From a checkpoint of a small image autoencoder.
Training: soap at rate 0.0038, 4100 steps, batches of 256.
Data: trained on views of escape-time and Newton fractals, 7.2 epochs.
Rows from block 3 of the decoder of a small image autoencoder, named by matrix and row number. Each number is 128 + 24 x the weight over its row's rms, rounded and kept within 0 to 255. All counts start at 0. Numbers have three digits each. After the name is the row's rms in percent of the matrix's.
Before each channel's rows are labels from the 100 images, of 14848, where the channel reaches its highest value: "patch colour" is the nearest of a few named colours to the mean colour under the peak. Only what is clearly more common there than usual is listed. The data: views of escape-time and Newton fractals. In brackets: how many of the 100.
# conv: 3x3 conv (decoder.decb.0.1.conv.weight, 128x128x3x3, each kernel summed), inputs 64-127

patch colour: purple (58)
conv.11 112:139123140152117113131091122138123121125183123135120103093114136124104108132134099175134137144121221124137146137133131126091120118121119117138121128134124129109119124131119133136072158120133139

patch colour: black (73)
conv.51 070:144145131103132129119124102132154140121154131146126166182118134098113093104120183165098119154096117137116145116110125112108113133124146140115124153119113113122164139112124121109152161149141151

patch colour: orange (46); red (35)
conv.13 069:136127105101128154122147146141119129164117126116117110139123109088124127120141123203104149135076132087111103118114162165121133119120110122118117121111098120121102118172093066129191147135105128

patch colour: grey (36)
conv.88 123:147107126127101054127112138175129114122103136130144107144124136133132113122107143112131155194082140136103135100118131135138144106144123146111119106121156120141121112128135120134125119126117129

patch colour: red (30); purple (29)
conv.67 078:124096120111130106109107134107103153095104128118116148138074120113133119150120143104127111191131132108104156106120144122015162110110124128121105161118131117111103063095134133129141136133115152

patch colour: orange (49)
conv.118 074:156116127174125057117092073097118133143133132135117105131141101105136104127113121199121090163136194137126133133111150158147138127110136139137103143123096129112103107157129121110092101142110140

patch colour: black (85)
conv.78 095:095115135131140113116144149114149159115139124121108136177147126143115099126127110172135134148099180131120149119146122126255115140142114128103148100132159149120137098113110130136117137133118125

patch colour: white (94)
conv.37 066:132068149095174116054152152133145162128133111136101172128123138094168113118153116104106123185114124128142148079126136104105137149106172138144174131115135133174112090132114162100141119114084098

patch colour: red (31)
conv.92 142:119135135120126125136089152071145101132152144128123134100107122093135116135119118162091110141163127134123147169126155160034134134142101138123143122133131156104140105136134137148144110085134128

patch colour: green (67)
conv.41 094:099125115051122148127094182109133127123163145131136147158113119137105153148134110081098132109115128127098154136118155128050145111144114106115111131136113127151131115134144130130190137111133143

patch colour: white (55)
conv.61 073:173072151121149131101124075138092100145119135128107116113124110122122134117125153133087121145114151116114148116134124144160142102144103152135107131109123140115153150144092120164092145138112122

patch colour: blue (34)
conv.53 150:135137123084148190147112155140129169130110109126146144121124125129110133118127124098168111075145100144123124107141117121107112145124135123122147119122138137127134134119131134129144130164129146

patch colour: green (56)
conv.71 132:107121120115143051112123169132156107144182135111151104110125125121121132132116120098106146122094183123103137122133140126118117134133123111126140121109124107117141136143142158136113140114115102

patch colour: white (66)
conv.105 107:125147129065135123147133110088108119131147140141147114145125112134131114136140115039141125124162142151145127139132131144096111115142139111124165132140095128108136082136125164103139141134129143

patch colour: black (93)
conv.106 065:126091105145123111114119197114123129124105135142112141096100127084127129128104103119178155144106133133118150131087119132100129134143140152112103149129154151127085138112129132157109110141111150

patch colour: white (43); cyan (29)
conv.76 105:123123136106166177122128109137104120127041112132121115155124140115150133129122112097135145121134046134124123137126148124117179132133114116123123126141137134091114129122129141173066146147120116

patch colour: black (80)
conv.100 066:170150132050109149137140150123131115121115110134135104149147140130145118127133160055093156107116115125111108093112120125137159131132144127140113096103137109107180152140112131134124138097174135

patch colour: black (90)
conv.99 052:198134110116164104150128152133141093147132113122110143128098161100115116151087125193146163119124110144136082109140090159104144132160078148116082130116145112139120116156115113104143118154146106

patch colour: white (90)
conv.21 068:139130109125143084125145118154112153115121165136151109109145115092104127129148108152101155148062140140112163114081103117099119121109144131144124163132091123154155157122132133156133115151109118

patch colour: blue (52); white (41)
conv.80 081:142113127170126083094107091111145120116151107131142136146110162095155104153105158112156141176175148128120193145131117121120144136124148153159114145145172130122117112168168168127131108146131095

patch colour: yellow (28); orange (28)
conv.90 087:121151120080131186145143145127100088143123122121125146115117142177113161101132126042096079087147091128129129134128149146112149112128091117102145133114106113132130138152154137107160145106140119

patch colour: blue (38)
conv.12 105:130143123165108143126142144085133167091144124126132091131116131124108096116133116183169128088150156114116118141143093118131136134106131122141123142129113149136142156111121152124151147159122129

patch colour: blue (41); white (38)
conv.44 115:143143150151110043137106123132131121099180124124102120142127159117126139119122125150098121148157122120119141135128151124105157127160113169145127124135151112128125140097131120148214127092125111

patch colour: orange (38)
conv.1 109:100109115106104171135136165115137179142103169122129115085134141146122133125119128160129129107071123127113135120118149151126130142134137143106101142121147149153129140112099074128127148166106148

patch colour: black (87)
conv.28 128:154121125121107090141153137130136160120142124124135153185123097131110132152136099170128163138069117112094151094136147139109139122110129125111118133144142119143123136113112104158108155161125111

patch colour: blue (37); cyan (26)
conv.45 111:138090182176145060121105121128144108123200125141141150123133140114119115155117139199080104141153124123126140135127131136125128121135127126120133142117125121125122103131116137134176084118119122

patch colour: white (73)
conv.7 062:130116133136061057115112072120099135100125089106129136141127146106120144143141093086103155134127091155135114128104116090122114110127154131115138150128106131165119133124102107155143123162123146

patch colour: white (98)
conv.119 072:117157134127156167136100119113113126115135132163133159078132137097074138122129099091098107147212136126103126130096144146128097141097137164128182106146126132129128122143154112128166132123116141

patch colour: black (62)
conv.87 061:098118133131158130106122100098102151105151119097111114139133157134148145125116113122139168106138170108120123129160121125126123160116127139134153082118149106091136100114152115159075145123131139

patch colour: green (68)
conv.15 066:095102130124177112112124127108091157104154106090141173127138114147087130123111083126099092131110121129125118106124097120102101126150124151130174135113137109145125127132142125117124076203092143

patch colour: green (66)
conv.48 080:099125131144159214122146089111070123132050132130139146111110121127163127150121123099106130123145063109109116117089134124158140113124115097114137124131104108130099137118132137103146114140109105

patch colour: green (42); cyan (39)
conv.57 114:112133119141142161147120144123111147135177099127162114092131095119132126132107120121159145126074236121110135128126101127118101122108124150130121115116134121134130135123126143093173150200105089

patch colour: red (57)
conv.14 138:121141120160133149117137165119121129136146122135147128131146131144161125121130131197161136088086171118123116130132131148130130111118133110131096133131098155113137135119123112139146111144125122

patch colour: green (26)
conv.123 193:130151118109158193137121118117125120142137125135133121112129113118111127112124097086135112103199111146127127140135141129000108140136117115134163136125115120130132112127129160121162112140119130

patch colour: orange (44); red (25)
conv.125 078:088152108085143140148164133156109123161076115098082117140128072125136124119147097100133196136091101137162114110095138117108149105123118095106117123111134123133120122142116125187103168137149127

patch colour: red (43)
conv.65 152:125135121149096069127136137104132101106208120133124130114135135146130122147138123135078113148164136126119123147129132116132135117133139113143181164127103119144135134136116133137213100086137139

patch colour: yellow (44)
conv.58 094:126103101121119127161133151142122168135058133132150120114118107155104122110103156086151136192123156113113107109121078131128135129114109123133132156110081129156140104153124130144168120157141124

patch colour: white (99)
conv.32 091:171120158121136149090162128116120158096149103143117140079112145119141143127137126129145121121123111118123085137116099103091127131142155116119113141132170113107160108115141152113135102106134139

patch colour: black (92)
conv.20 055:139137129221116139187108123076115147112093156135121111179138096148123092133112133129151113106121132148095154143154120101123170139123150183121103152095179119127109148128118116124095116149117129

patch colour: orange (29); red (25)
conv.121 127:122162145147156128115144116103134158146157105100112142134138141105078137113145087155097112126161107127155125125130140150126107147138126118114155151152122117105134150118121135143194112141122138

patch colour: purple (26)
conv.23 100:100121117109054133151122130123134152088110169129131078083119129170106118087126133121167140094109180118131134127194130115102125142146149141133135131129091132114149125101140126144069149160133148

patch colour: black (91)
conv.40 050:125176114161127165160152141067127111157126124116116113109101134152135151144128142172127147173146134044097131131171111138109115127123152144134149102133125138088112128126132095120147150137139128

patch colour: black (90)
conv.52 060:133127142184149158122096091144159137152112115098147121128137126111094121144136156203131095156118109093136098144139175129122116164141121153086103098145123121133120121140141103126141144144170146

patch colour: grey (41)
conv.22 127:151147129136132182143144099109118081130104121179138107122118118158166127119115117154129125152160155101120138145109130088105151106116099117154145080127095153128132103129134100126162122137117138

patch colour: black (91)
conv.109 069:125137130163131108124138165167130152130117116085123083108131139172126108141121183166117151125115171133112129119083097143120158090128148120124157109107138147106152128126081112104126156147125210

patch colour: white (100)
conv.83 072:115103111113142156116139121106116107094132124175106158178159121155154143088143076126118157116120096113145104103126148112155115121105123152109118118130149130103114131126150117126090131149116125

patch colour: orange (48); yellow (26)
conv.38 066:135113152196118095145114111115126149113154142154123155131108147120123130127130099139100083153106149131154107128079103138174132106129153134108119153109161098131155122130093138079127128130117114

patch colour: black (90)
conv.54 053:160141142116170135154108114110107134150150160116135172186143128162127109109126091179138111182162139156154151123123135098147124144119107118102114117124160109143108099133106140081130153140145157